config.toml
model = "multi-label image tagger"
dataset = "cartoon faces"
train_examples = 101725
image_size = 64
crop_scale_min = 1
horizontal_flip = false
color_jitter = 0.2
arch = "vit"
norm = "layernorm_no_bias"
norm_position = "pre"
hidden_act = "relu"
mlp_ratio = 2
head_dim = 16
fused_qkv = false
bias = "none"
qk_norm = false
parallel_block = false
inner_norm = false
patch_size = [8, 8]
conv_stem = false
layers = 12
width = 160
positions = "learned"
pooling = "class_token"
num_labels = 47
mixing = "mixup"
init = "xavier_uniform"
residual_init = "scaled_by_depth"
optimizer = "normuon"
muon_scale = "match_rms_adamw"
learning_rate = 0.006
momentum = 0.9
nesterov = true
orthogonalizer = "newton_schulz_5"
adamw_lr_other_params = 0.00087
max_steps = 12000
batch_size = 128
epochs = 15.1
lr_schedule = "step"
warmup_steps = 360
weight_decay = 0.07
adamw_weight_decay_other_params = 0.01
Rows from block 3 of a small multi-label image tagger, named by matrix and row number. Rows with one number belong to one neuron. Each number is 128 + 24 x the weight over its row's rms, rounded and kept within 0 to 255. All counts start at 0. Numbers have three digits each.
After each neuron's rows are labels from the 100 images, of 14976, where the neuron reaches its highest value: "strongest on" is what is common among them. Only what is clearly more common there than usual is listed. The data: cartoon faces. In brackets: how many of the 100, against the usual share in percent.
# fc1: MLP up (model.blocks.3.mlp.fc1.weight, 320x160), inputs 0-159
# fc2: MLP down (model.blocks.3.mlp.fc2.weight, 160x320, transposed), outputs 0-159

fc1.53:151146147140138125145163148121131131105098099129153129161109132129122079098132137164094132100100090121112133101113172110143129088095141133128177149103152104117082152137138158128120104138097148108112119091148123167117127108170119128092152108125085172126145154104118098150149066097147100156127125123157137119130128113154141092150140144118136157126121131158141127156118132137131121093127087119100112148136142128145147136150107148162140137152075151133125154062177183080127091140165129
fc2.53:139141093085114126130087113101129119122150120136100146107120122106123137119131119161144139108132157118110112067136136141116157183133125145103131127124169174140112138127105161089136129126144107098077109108096091107086129162154134154133163138103145139091118135149129120145101117183130093138161151140165161116091147136118111136113128113165133152149108124149160119105138123148072145146110167109132150111093111182129118111150147127114094157077148149127146187149135087151083137158118152
strongest on: sad (82 vs 13.3)

fc1.77:124121153134138112088115119141127135176142142087141142150132085184089129105080116115113097136125140169099132099158116102100137135145146089116179163142164093132123139155113121130134108111133179161179143117106113193147116116169092130146100081120124167131137126138125118095134109095133133120124098116115087115100160126200128152121118116143143101114136107164145120126148136128151128122153092152125133147118128152106088150070117133129146109090125110142092117135110134165103144137140154
fc2.77:166092134150125114137148098153153086168104110144157112127167111152131125151143125090125155100129132114145119172146142122131111122110139159161141104112069151151097132097158071157110171138114065145092126107120130086109137161134128089125160161127132129128140123133092118126130123122109130113146128146104122160215119118108104124127162152127100113144115107103131124153120126090112114138156126103135148079147094130111127133152105153108158133170098168129179113099158139100159116127137115
strongest on: pointed hat (27 vs 10.1)

fc1.72:139128128123135160093172124180121126109140104140137161139124138135149134090149164098116082076100101108117123144131132133127175112119124142114182130131131167119123094162116137100130145148134124143157123131140166143129097072130160154107128164095130117126126157112137135138148145124126148096119092146158103114105135136108106104108130117097161138084125151097146159098102134148133111076080171123093106181105139128117160095112211123146133154116139122140079158090134119115114127144136121
fc2.72:123140133149101128140138153158141129110139133090121157137155144135094177108096151145125142092131135132153159133088135117120123138086112183105118115119186102097104147145143138159111151108127129121070169153180100133122134165093172145138087127127146105135103125130151101117110159110122110140141156096106070082136132140126078158089101162103100096119141148075146135154127135137128133149137169145123144127118134119120142114121127138107095160119107120084141150142155125152159088120171095
strongest on: angry (47 vs 12.5)

fc1.220:115153121121086098147129115141175148141136106145146118113120104134179161084163114127105168119100114143117132137116121150183167126131129106154121114137101167077126142114154085147102133139078160081151107164124105144156132128127119126134160096115096149159125131098139103143136114149127173122108129178112099129126137123119122133076170163125144098144149095116084150135136090126116098130121179098154131111139149105144147129146106154117115153112094124154097104090149172106112165139117161
fc2.220:119127158118143117123156117144080101103170141104085139140098131075096095115117106132105107157160115137124120134177171105136128131102136091095107133125154096164109097156162120101098150134122161126102146115125099113095140137093139100136138138109097119150154135129126122145156135129135151152113156097104089152122091118147143159153157129158099145101104096143108108095157136146124137083111101161146143108143132078164193158171163137125123105167121163146157106110144141130144136166147127
strongest on: blue face (51 vs 14.1)

fc1.242:125130086133153114162126170126130178121106133124134101137082153134125123101109151118138137134136143129111163084136098090162142107099113169096129140133118151182120132159151193099121129127154099134125139132099116091087116191175207118132111119101117150137125113145103126105121146107114116148142095115108127111178156157125089136115080116123123120114109115131130154105178135148135063128144135107144124125120063135154116142128119113138166120120124128130142138163123139116116160159118110
fc2.242:126186129161138136129087133137172086117151127117126115106143142116109098090170136094136139084114125091126190161133108093100117098099128165079103161099123097133097120084111129176112158148138119188092111170136120119119127097110132145150125090113144127179115099141163127131117136119084123121135144107110135113129116131144158156146119138137141139152147126118160150152108169151135167125085123097139133100138149119111098168123172124122129106129122151144141141117113109113100085166157137
strongest on: surprised (43 vs 12.9)

fc1.86:147152151141139143124122108107160128127207118101117106120140143155099125144129166147127152125165107145136130094112125144145094107128181179140117110123119108141107138134100116119090113134110180163142141080144131130122115129127175131082146078134152113159126121121124087115134177131137130102166120130150151152146124092164126118138114060082125105165103111108131099123090155114118082081157090141141131144152117137145064128116120122129133129138136130129127148119089155099141140173136114
fc2.86:163143107154141150116113105131116094136136123136138102105117146114091107158102112141077134132122162143154165144106102121110159148124145141119127070153126140153128102174126129155162122115127159156122121133116117155109113102159147145158133185125144146143158083108110099119155119123113124159138160113119118112085143130153113147107146129162140135144159109093124127182154101134126157114136128096137069116094148133122099115188129095145091165140122125115190120103119075080115104083132106
strongest on: freckles (60 vs 20.1); laughing (31 vs 12.1)

fc1.87:101108155165101171096079157128132132141128151150126137161159110138085119145146136143138112127103104168101144104137155112124153133137124131108138125107085138172134136143197171151113101161092128109117075110163168126091174113103121122121126147146116095096133144142073099139122106115132100130120121131109116196108096116083122116109098144098144113148150178143159106119126099134131118151101119114090136124154157139166109152098118145133170136113145144095142130152115135096134126123166127
fc2.87:120138097127190110133137123115162091129148161152097164153116153087124093150163144127140134125144085102132111165178117184159115113119115133112116098120141111125149113112113101136130064148137137143149130129114102120142125093145148169126141113133107129111171154101126137130129110121081148116158102127103154111146139145149128090123177097164186131136097121174077119112135125121165135115109111190077130128120102101123119101122125121134124089128130139145148143145064156140108114131147124
strongest on: surprised (43 vs 12.9); pink face (41 vs 14.4)

fc1.262:124130086102081110116130149098133136109164159096162127149150125129113150106127141102112132147135143169138076148143158115109118108114095157106202096111142102109105213125126116101133125140123149127149131162154096113131119115109101132166141098160151178145125153139134122090113120143123131158126092124170121141108109132090152111097119101129125144148098098136116131150143070097127115150135174132115123125142128160159150103130136139123111115122137120145105099123164208113135111140124162
fc2.262:148174148150075114099084123195119119133144145149125120102146111120117090134134115128129111132120119113170128170132143130101113114165128108102117155096151100172093114113146138115082126102116110167131118111120134138125130124124143134153107131119172157146118116135124103103147115188122161152088137119140152107141115089090087142137149130144104100172121107094099166146095115180100155137129149114171151120117135129150149141155156093125116172104112110133117148115161116069148103143168106
strongest on: blue face (34 vs 14.1)

fc1.281:097177158127152123118100148133100141103175123118156172078133135129114111142143107129130162137105119129153117087129134113128137124068102130126141111138168107151112152118107109157142171084153119113151158091144133141112141155133094094141119119103125107101087137118098165119137138076194153127112141112194139117111119131118106155159140168165117147097144141112106132102081109142151103111089140128158134141130108156157156114159118124138110109155111118106156092124130110130101144168084144
fc2.281:132153185099123107162164099159127100145110087128097096119115120163177157145100127099081137110144095153125107120151093171115158116153140127127118120154099160140142137138095111114177152105130129083144091146159079133168090146137174096120134103064103134134118097142155131105095064166136128104135121123139110134156146146118164165111102165121127140117154135112138088127157140115133149116128162114108126117135108152109111127136127118149140128146141115149122140123109110119155138087123168
strongest on: beard (65 vs 20.6); black hair (26 vs 5.9)

fc1.288:143118139125134106147156147097113138142138157159121178155135128185123144131106095187154135115139148093153168132174150115157120128123150139158127111122127088100113117115112132147131109110135109111093099133143133119134152142134137125140099130179121141140085084137118152169128147133117111115135115109132115164111106139126097128134100094118120207124171084089130119133152092156180154084085115115118139099095121148113125134101142078115070096131103111169115109126132165138121127110159132
fc2.288:104117120133130120117099192120100172137083118131111144133123113133162145132108159118129114116160121151133144074105142152132141176096127125160125144103124124115156091134165143113107089145078105109175099134117095143101187136136108193126109137150143080094099124136158142111115154111180120126108121156142124148151144134084105134126123117133101116124137154126076108168104141129117088104126147145116156157126144141159158149099096093141146171148096123145108121135161141117151088126110122
strongest on: angry (62 vs 12.5); sunglasses (30 vs 12.2)

fc1.165:150091144114107128119135152143112090134150080132176098138148103119119170144151118123131088107133128109113096158081138074125157121081139172142142109126119156134143156141148149133116144117134131173073137117142172107130109163137091165147086128087125100110105161096127136121125117151128138162127108076119131112135139121087128108141078135125121117135113108077119177135115146149142091155217125136106148122134114146132140133120115158111113178133154119140135120159130116115128139136158158
fc2.165:092089141102120097130138169112138147135154149147176110149120125142110151167098146094108127100114145137140106148133137130096141154076165113122148136105138118092158098096147100145113099152107073159132140121133096163077167156130122129114123134158138140139096146141151108124131165110137082149116144160137090138174157106159063105152133129124123135089101119173128160118165109104115167162082112134155076125160123123101152102092121117143141103135141112150125133140114127113115159121137128
strongest on: pointed hat (50 vs 10.1)

fc1.141:064133114108110156133150119110107152129124145157119146138107113112091103105163125166153147101168137122103088119163145157117110121111076144104097149182107128124149134138149104108125169122137156105156114141091156143173155137128112103143117089121182092109120126105143171139126146110117148146146130112134084126120103172119150165134104101160149125105144137128147098103132121096161140121146124125149096150079125146115108113145164158093121089103180099119135178135104156127122129095100144
fc2.141:151095152102131114166154180107118142103147101104137157130141144120115118127075118152142087086106103155113112148118148160107116161208133101119076094126115131122121126137163125169130116122119156144097143062096161084108116128154132152114151116080113155169104184122106090131142136137093128148080116151108112142122160110151140108118152116114146116128134133130140132118181131140104174131072116117111129136128099118142118147137138129155137146139102130161112131115169132127143140154142118
strongest on: surprised (91 vs 12.9)

fc1.129:127115100162161121106141159139141143146151113164146176084147167141121121133146115097109099081099125151157154109160134131106120159093151147111145106131141078150156120162128168136137139112148139127130121162113130119088154056165152116089100194107111124107105131112108129153115134108167140139153086122125073153101091111119136127125090106122164118109113114121140134092131139146116173087110139143145104143084099155124098109133175153133102131161134106143136124123112118142155127159125119
fc2.129:142120141088139115163104135121156103117135128108175129132138128092171136138062117180146120078115074172088133159145138138140133133148104121147142134088129147119093171132087142130120145098104117096122093112140146145108123129101113141143102110097150132130064095096136135124143139115157133110122170115153108136156123135205100199105105167135113114165114131146138145138094130134132110139143143096151133136116162131142152135123154128133139154084136130095123138102127136139143151115084113
strongest on: freckles (51 vs 20.1); purple face (44 vs 14.5)

fc1.258:094162088085124145135142121091154128119116159174162123140141143119103193119158150132136169122093150162115115095118140137125094128121093142144140082091146123140124181103136067137144163124157130135113099135144101102112160140146147100172146162130108143119128086133094083093119130116117099137128117149152059119107110146166120123130160082118117106130099135137130138095133167117100135114156145119095122109156113098138132130108150117170121108175124138137138145113125160166120157134140119
fc2.258:059122105142089114163104162090110107107096142135151179159138110135141131089114120078098144178135113117126141125112134150130125100152155142173173118173142127100115117122187168146104135146109104135142163151148137121107092126105140106131141146145133122087105102139142095112109144119123147156131098141100098100168187109166106131120151145128096123122131133137146154115079121103154153125125168141115123110133147109141187116145147131115124102095147156134084138119150116129102115126122087
strongest on: beard (50 vs 20.6)

fc1.232:130140133109139158146127121160074125178110104155081139157134148092114163132124126120120115097121150104137132089120100080105139118100127082153150156164115150142137107121135142092143120119117153172129094056104135101151129130171135144103104163122152121124139155093110085140140103080155139159146121112140136097106143155127102126098147126114114136110101129126142154113117187133130116122109129128107156145097114143135135149164147164087135142096147167130129173099130156107141127166104188
fc2.232:122132115147090160102092131130098156128113092109127205137153094118115083139165163143120118161103153128119092144086109150160076140151120137149115108115141115116131126111131162158115145156138107152130176194152082132142145132124172113079097131104117127149101129142163084104123160158157090151133120116127128096141114167114118137154088132164127122153101107097134141090130140106126114105136180132174120105132134160126120153124104102112132156138146115138143144146116129109099104092131127
strongest on: surprised (99 vs 12.9); grey face (52 vs 14.1)

fc1.206:140093123122154117164108124143107159153120123144169105114135108112119121129111151120145095094110106118126117125095114147127148099166122169158102130128138116101144112177140142175150148119142110132143138102089122102146121135079156135135180099128153143093136097125133087147151108140169148123153137076142139159117118165075088152121089120120128144100111159154108088104123147139124140151118172136106129112134109066174133151135109135148138153079091158117103119153128172162083143142111117
fc2.206:112165138158076084094118157140106107071150131154144149139123121111082137124164136134101135151116132109143173120127128128110100080101145109138155162124120111141088152146111122136106098131092154126107063179167084156137121160159142113136107100143112112168101142157130129099110143113116133130103102171125133077109131093105162128130161138168142159149157116129139154117119108126134127129120123140115138137130188117107116120153134111107110122095140123117149132129170111104133139161201129
strongest on: sad (68 vs 13.3); pink face (37 vs 14.4)

fc1.6:157169111122126091118139139115157135214146077141187142121117081136097118112121129156109146138153113083103089100182148094110123146111141080134128130088126119131118119161121156119127103124061154102099103141100127133131117141145142150148111123127176163142115128140115095156140118144116166117137136110102150140138178123149141143130140135125113136117172148092097114132090088132116138150134148125159112126136132088166134122122130125143139110148141092168175139122147083105128098111114132
fc2.6:121160116170112166154115140110066152131104141142106115105123108159160122134115119129142097142122105128113165103127160141130117104114158150141162121149128145139122142155135100164126076072153144123177137157119110120114116136121129141124091144145081129145161146100139119125183136137080149107123146161111134164164194088140139104129116109140111130086198108154157134098135163111121108127125143112135147096145107111135153128118129101146142124125088095124133091110112162089082100138117109
strongest on: blue face (46 vs 14.1); grey hair (26 vs 6.1)

fc1.253:126159110081124140120122098143142090097141144118112113136128120146151158103122142145144152121116159149103119130123128139131134095079105113113151077142112182145108153113104114088132114133144136115111114115153154140140131129137103134113122135120108110151129176168112152119129088101136150121114116179143101113139152127123149147144185109102143050153097129157136158163136128080130126125161109094157149123122151141107139172189117163151171113114173146102115143138095088082110132119100092
fc2.253:149124150141130143099110109090111141108078125100109145134091131115117100134159145125113110153139063115156116123138106106091166101117147159127122145131140109109164118176098145154133129159133130127154111129133132162129082148161147128147131107134102132101077117101133088151114150157133134129117116147169155143104108140110132110111115118160107184074120129126151157126131104184125135123073179135078098140126166098127098139157127155132095136165103096126123117142142165187125146147153120
strongest on: sad (57 vs 13.3)

fc1.290:131132140132114147137132108113087114086118142103124136107129116138120113126133153168155176151095124102134122127129139146118109156179119122090133125152116136151127137122163109130177103145129145100108171117131107156097117126115118130135148124069142178175144084127117141158153177139099137137174154144110132146176135114154149085118107088102124145159141119154121129164109131139129089119115131122110118088119130156143078049118120159118127115118118135131103095149120171095161086153080114
fc2.290:079156102160098110134122132130176119135132089150109156104082104108116099129142100130126127143086134112139099177130164083121110120160125178147157109123072137140116123083137173154144156107155153132120144145139134130107107088130137114099113136124139116114134151119103110151146110093147121171116128103111108148135122154141132122127160161161114137140118186092092137127182120091180165150125126120125118128131109075151093122147128116125152113102136147115138115132090116203137119150128120
strongest on: angry (36 vs 12.5)

fc1.222:130140111164151128129105145118133140140104074181124147122108135099119142106123098096122130126142137093170135088126166151126123102166109106137124143152130183108115133179115114094174147115115136160143113138110137136114094156128122137085141138128148173148140163113111181142156095145126123158098063125126151137124125126155125146089158132128069106173141124149097139109099114143120104142136094111118088109127120139167112112134181134176117120095141139120104165100152128156118138128106079
fc2.222:137091137133149167111147090130092112118160140140089130161127138149132134097149146157131155097131160142122119137102061140142163125135113122100124124174112127144141178081108158146132164093160132137109126131110130144175111107173128114130095125151105139088125137153085109137104128143159110113134133116134141105152111108165153180140122129144138157127105128092168083104134130118113146141122117109147140160168151114134157117094164101084124108085112094109108127112115122102111128118204094
strongest on: angry (44 vs 12.5)

fc1.151:137140084141122137116210149118123089096151093144131134170164080120138150086137122166096126117145107126124147128121151104120103104136147137114178104094135120138108130125123093141174137154120124120141152123105177122131119095136098112117115131135114127168145123126144138137106107053191150141083115126146108128089130114138141100125135113103169110143099142129113109164121102151109163123116147158159122135156145184133144113143142162109112125122090155103097140158161121134136112119114078
fc2.151:118111142114136115158136133111130162138098136101084113101146119096129143115105142138147112123114124126163177149118149170114124127126108153142126137135157146154100090078095163141072139097135140100092154109155116122136074165134121130139147105139154130096088137075097160145117125111138149136185137119112129177147111137142143145160118146150096095110160118146129099088137128171119168099104137072084146119139116134138137145174124124105134169139139118085101183143125132117098103131144146
strongest on: sad (45 vs 13.3); orange face (33 vs 14)

fc1.236:127150142140091082126132087102101112094112154132128134126154145095084202127078144110118131079149145082118148129150115146126126101153134162117121162104110132157125130093112160156116124154114124157135156112140153137176117146147134135085115148118102131138141109163138134146142111112142117102149137152141118150135135130154136133123137107130119107115048107140145077167110162162116133080144131090121150143169147106098147156174163133105127100130115167143159099107106135110140087141118150
fc2.236:152130149146167112164128143148131111118152105136118121108119190094149098128128160143172096168112144108126100125129126170158126166150160120115108115095120115105113115094115116154143124128116155104141152103125120150130111115123108143123092113108128160137126132115152156110144156163139147115150089132086141132092109181075095160145117145214115153145119118099180116094148098137092139112125132146124153131120109127099120113096128125152125033131127134146099131129140096144105140140134149
strongest on: earrings (90 vs 19.9); teal face (34 vs 14.1)

fc1.160:152134096117112139098134096140109111140121113094137150176145124157134118126096137167120121119129111166130139118122110149118128116112136146133149136127154116091093127178125157150160135073133109147097108137140096145132154112168170162168104136143139139081127165122141104131100119150146191115124126101120101135115133129143120115094123136147111112096138101173139113081138146078087160100130144132132073151172103119129136113129082127120148171132160060127169185124102146125151117129118109
fc2.160:152139133158091114153103136124107172098132114151091144122126144056146105116149157108140140141133153109126144087106093106095099079128119139160115140096077161137121116138121137122113115160149097129125160147137137100158125097079133134130127159118121130142141090149158148138173157111118078115119115147126113110140144104120147153119137138099144094097138163149117133153105143157140086112145106122165169145106116164150136153107197123134144090127108159101115105129161064147114134129144160
strongest on: blue face (39 vs 14.1)

fc1.172:140111113123126129107113103148112103130121129172159111085135129079173143124164129129138184125170113077137122157085137137126078142135134167151106126156068151121117134145106116088148144077073087119112108117127149067114147139123167146139132140122130112135122170128107127132074084143140169147149136131162141149160140127078129124121163128088154096153127114119124122136106120107121108127148157092151138112124124144128136133174107114167102156132133140103167128131155130151137113145150092
fc2.172:160095126140179089126164142140184119170126087088140123162137086137095130146141109106116094112078125161102119123160130081128170140091125103138155142107141117155163108119169126154114123112144152128177164128081090121121144143127099087135126139138121125070113130140151116097158150096160109118117140162099127146128119120173103166120155124146093104121122125120126112142126148123133162169150133164174145125128123139120116118098136163096144104140078123121097128112106138129134129105111163
strongest on: pointed hat (33 vs 10.1); long hair (33 vs 14.5)

fc1.83:103133159127129148077158103135108161144146147133157132124113118131124141131151127137164152109118132092133047133118115128105117150128128071106132130139144110151125125159150078139151162161125156151100151106132145145130151123126084144097091122083151131128129138153133144167093133116082123139137110147155083111120143144104116110127131080149135115112132151125149095089141182117139151123128102117165114112132126082150159140133139136131120110158098170139104114172178072157084109126102090
fc2.83:109106148137133153213151103162058155159164103059119162132149141138117159110125141133098117149112122107133135135128133109091146122171126148061111129124109146120177150184141110164120136131132150113127152093140133100117178111130115132140124135084107138134140112109089097103142119117113140143117147143134083132138119119135085134125126134128140128162106112150142144125149128123147094127154137134057123131166128103131142098144112146107163106111131099114134123144121095156124107186111126
strongest on: surprised (43 vs 12.9)

fc1.265:138182169125092124121146108106149117104124142167121141104133102139134162133144081087088171142095152112117110150149102165114138122157090146152116136122088123136096159111174103109081116172113119145151154150118110128091163094130118105127132113128119142087126129109136118165132113113150145131113097112181118114114091145151116144124142128085094131144139105109092127099134131118096144136183149132157122147143154128113127097163136148100186163098107166131145144088091167128152131120146111
fc2.265:113155132132111172106134109133135145107106116149131139079118109085106181105126175109126138151118136185151106149159131110129108165116113116115106110146110136174121132166127152122092137104159135107122122204123112114069162132117092144131111097112150124164106108103143141093119116111133146102106153134081140129127091181110137169123085155131131150107138158136119146159158112133127134144101179121135155152113119122097143123135118142107160124084114075135144147139102118128074148124146146
strongest on: surprised (51 vs 12.9); teal face (43 vs 14.1)

fc1.193:114133145105098151121117148154100152160109136129154085154117134135145152110118145128126128115081128130101102106137138163132131129131121181201100111131128105083098141097113170102079095135110096128119137111096126109153177132172126115162149124138134130095119123103123111134154114120101149165146124098132133100141164146122102158144125122137149068137088098108134172151129114109130113106136156127141129158141145160162126098156135149092156179121122084086151123149151123150104107178110094
fc2.193:114091142109100076150129133124098106147147141110142151136118111097123125100104116122124104092108150139136146168155171086100118121093167133090105112118108124170178096105116117108171113121127119134138143190116169116113125141124106127116124110115102124132098118144129102113121118138136097128142122158162156162119126146186124132184164115175094168131112122169118146126124140142090156108107141106131127118109196093124110155174102109138105113123128139189165132149119139114146134117089129
strongest on: pointed hat (51 vs 10.1)

fc1.18:102121135057097129097127104116161146116113147100142104085133150113137164131116092076143163130159130104097138115117098138145128154124136118167123142148108120128083116129166118134136170153147085141136102107122129099125134113151100166120129117116120079115142135106145145073145084111111176145182120141157133120165073128160126144162137121108157156112120137123110145134100146104151140129116122140153127131170109143186131130100110097137137119132097125128070155151121165132123137177157152
fc2.18:157145112148129135136121143096140139145165091143141138149148119131154201111105068112125116075109153166152138116170129075121147190115120111141133071115127128094131137113157169075134117133110143157139129136106157099113155141094115110148127141111135130152099107179142127132144149105112110134095106156124123170122158103137112152096154153081154082132144081129147125147123111112146112126146122103163142074122109101102127119119148127115105129101158139127134142135116104140153149082157140
strongest on: laughing (61 vs 12.1)

fc1.147:132101156120152105117074114146103101118139149090118125101125114156111133150097111122144151126115134123157142074168139104148144096128071136076146143118082111098104167150163153135135155149119136093133140102106121114144140095149138132130112101111125128136183132086177144151067114136135101166126129168100169122126184127146126117110111138151123098138096077152115114095118132094166119167138157144141125123121143174097127114168157155112150111144127123151173108130127132135146148136134113
fc2.147:152120127155125147135138139127086169107099166147121181115134118104108156141135105140120097097168143101125126117146149168080130139186148103082122155131146135160104120115134116108163141088118117093152152153135141166102105129115118067120156139107104121112189134153133180147128126123153089159134105120138145163135133113172135123145161144131135117130153143101098139109081099130107119114093104090099175123125118122126141122091114093099151104149102149092128126162176117113140101133120128
strongest on: earrings (75 vs 19.9); looking right (62 vs 33.1)

fc1.154:130120189150095157136127113108124096101120097138151108112132115120193162116137131125137151119160118129152131163142131122119145094093145156124115094109066161111144148113118100110143091124105082102112133115137088115131136166147135119140110100132108083100132178115140146148143110110142114075087129128158128125145139135087119111141179122127131110141138120084130155140116149120141091179109139127121211126138146088137120173148137132133146106137151104133119116156169160123154136146129081
fc2.154:120141107129132143107153162130115115108109121116161117145131114131103160126139141133102091118113141176117140140171172095120128136139119133158147160113115141122145114102163085140120175107149137133128141145119103126172140155146137125129137122114090141098128090101117117099117164108168163147118095090105106160065121127219119107120089180142150136160089103134139152166146132122147161109150139146131086140111148134141089131102104136135148130093112129066084104119133106113119142147095114
strongest on: pointed hat (33 vs 10.1)

fc1.275:129123106145104146117069122064165091162114142149140145094143102142142150140125115132122155124133131127097156115079169135110137114145116153131175113138138101087154101150148147146143101138125127077141135109123109119093103189134116112154107108122118138126122145161093127118158119129138118109129138079127088097096145145163112171144147099092130115082120124149115127076138116100110150135145189123116144135170146117163156128135125127116121088182175114144163139165105145113128131104146135
fc2.275:111105113151082124132152193165115167136153130185134153124126132122096119146083134125135145122111107144180073080144148117128104122127130124173111142155135167116072128139138147109130114149097136169123134132090155127114108145099107138172132112138143120134113112096153159122080124103134125148092122130137081122172101114133118128127116141123091145137066117138169122160078149186084125161150132124139124152130102151117143117119136135127139127092145110138151141097103131105141082143141142
strongest on: laughing (30 vs 12.1)

fc1.64:155152131140116106145150157107147130155169153111090097148155147147154137127110125163136136115143148095127142148139153127123090104104120138146097116112112137082150113130077137152127100083134107100164127109143112115135149134132147190146119110142117198121136119119112168179113185153135125146087121140136138164152141126130104105138094102094134181126145078129076074131120114123150125101110116108090163115107123159125145103133122135107084156135108117165135116126164114108097098125149109
fc2.64:149149150144157086145137134132112140143117124099123142155143144140097173140095141071103115140166137167133144109118100153144135153133099157148113118067113132113138104159114138094105071143096142114134155103076126148118143135131128109109137137165125106100115146112147114113135141121185148146127113137127140153096103150137105165142147105125116102157110127084130099153137158125170121141098163125133128132116158109188112145083153119102151135144116048152095137117160160113104143086145116
strongest on: angry (59 vs 12.5)

fc1.126:144132093119095118101112130150119079139097124122145098104124130115162158104103137137136125156150113188129109106100102127123132134112077121114128125131105169118150124126133131074165140116112121167145096132106121144178156119159081144112098131108120112107197094116107081142145149163144106124119116116107126121159133143145157168149094129159126138112143121146116104184104169111097138143150167130137114149172114120137135149114111165110178165142168121109127117131124111119125157128067091
fc2.126:125139102136171053123133129113091147107102130165114112113159134086152127129133100097154111102124126140137119114077155095115151126158061139127137149098147137125138100150103142124120078124113115101139111114113110126138160107138140162124174105212173108092132092118142127151165154134137128117131120127146093146115104167091122147115169142171104167124137162132110097132130162117135106114138131133141144155092124153140167119109145168130113170132109152148127143121143112111128115083116112
strongest on: sad (47 vs 13.3)

fc1.269:101139145162134094152126117134131140128149111131116094087108131140118125123114122150114126141123166049134126107141085128116104122139136144115137116108153131169108147109171142123194105092140124089127155117127146146094156142158151121092169128125146121141107146119109086177132117120069107155117149150103142138176129101125159137105152105137122160156101122132135150157111120109143151153108151129123098094134173109093090093131187145116127130125126154141132079162092141138166089114144093
fc2.269:121140138171099134119119083151142124089127079169109161163116133139129131112136101134146117150101121102131142152098148145125077116135145154134151143140130114145138152077128120132144138138103160121130177139101150106144107107096114127111098117125117127171139158104067093104123121146121118131159122132135089106093149103137161170100131128095165114168105162164123171137157104146122159145148121122132115150134160111121067103128176100153147083081153160133135103131139140079127128117158101
strongest on: angry (82 vs 12.5)

fc1.50:144121137166098130146154117097132145158157182132085107123103125130108167196108122115126158119137164082104143115115113107148129153103113107148161103144122093153094081128117125095141085113131123113127144135138106154096125149133163150107148161145144107139081089128127133082150102099172123123143113172116118136111132165120145116094119124115144137177151109090134115124127131106138146118132150128099105182107115179095165126103171105145142117118110145155098131156075144112128138164112120
fc2.50:138138123077146125107138117079120118123137140150168123135131140137158163138131149128152083158108118121126141110172123109130118098128145134140079104145102138123121159127135145112128135097135141115130121142125154119153121086145123148154166150118166127081117110103163155139144096162139100137164138177173152125119138102091103151121172098102125155091113155156123123154150083124085107145122147094123130138121097063124125120119118159119105174090172118113160137105164168116128111104059133
strongest on: sad (54 vs 13.3); grey face (35 vs 14.1); angry (31 vs 12.5)

fc1.304:104134179111100141126122114067122103113107115161137143156132134142119059146130160087112142152160150117099136079127123109115092162120108143173176140122104132148124158111105160130155094123144128093148131129113089155160120112128114131147132152104145139140123113097107147119142098131138145137149104087189115132124146081136103150141129096133156120113134124045118120146107152141144139140124164107087135146149145105162156154122090131183159103157134128154114127096108152141143116125149115
fc2.304:151098099146098091145110132142132094173133108161114108070137132076109175093103096128117105149100106147147098128159091146146110128108154145122127132120124135157127138141125116111155123123110110087136152145133159134110109117104158186123127155143126133117113116155166129092159105150084129097132110160111147152113192148107190139135144124119128144175108112187114121120139112127137134148139144138142121143070107165118108142124100139142138151149131114156092102130087122072150147155120106
strongest on: blue face (49 vs 14.1)

fc1.145:125166131124119085128130136074138148122150156096105138126119161124154129112119136173125110108159130122133154144137145116112123168123108145153147106117090076110132165101122143128141118104143152120125148112133107150078183128142152171126088103170112150131129108141156158132140190099131113143131122109093110197122137184162071126139105105112129135139151144110107122130107107150117119100114112108105117105128111153104126102156146147046098101143143139163094123127161142162124143125106138
fc2.145:164112155148157089126127113102123203131123138136147110127149118135130105184126152082149130145152149158164156124099122139143137095110167118130109158151172164122157113159092112093106104112117127108111100128129123132148100139133105095126134151182120119113123139138143117128133121138176136110102111113128103184160099114111111147094132097159105143128154124064129133080132148134159120152118112136106126091132126124132150165098104139119145120120044135120121142127156104096176093135116136
strongest on: angry (51 vs 12.5); orange face (50 vs 14)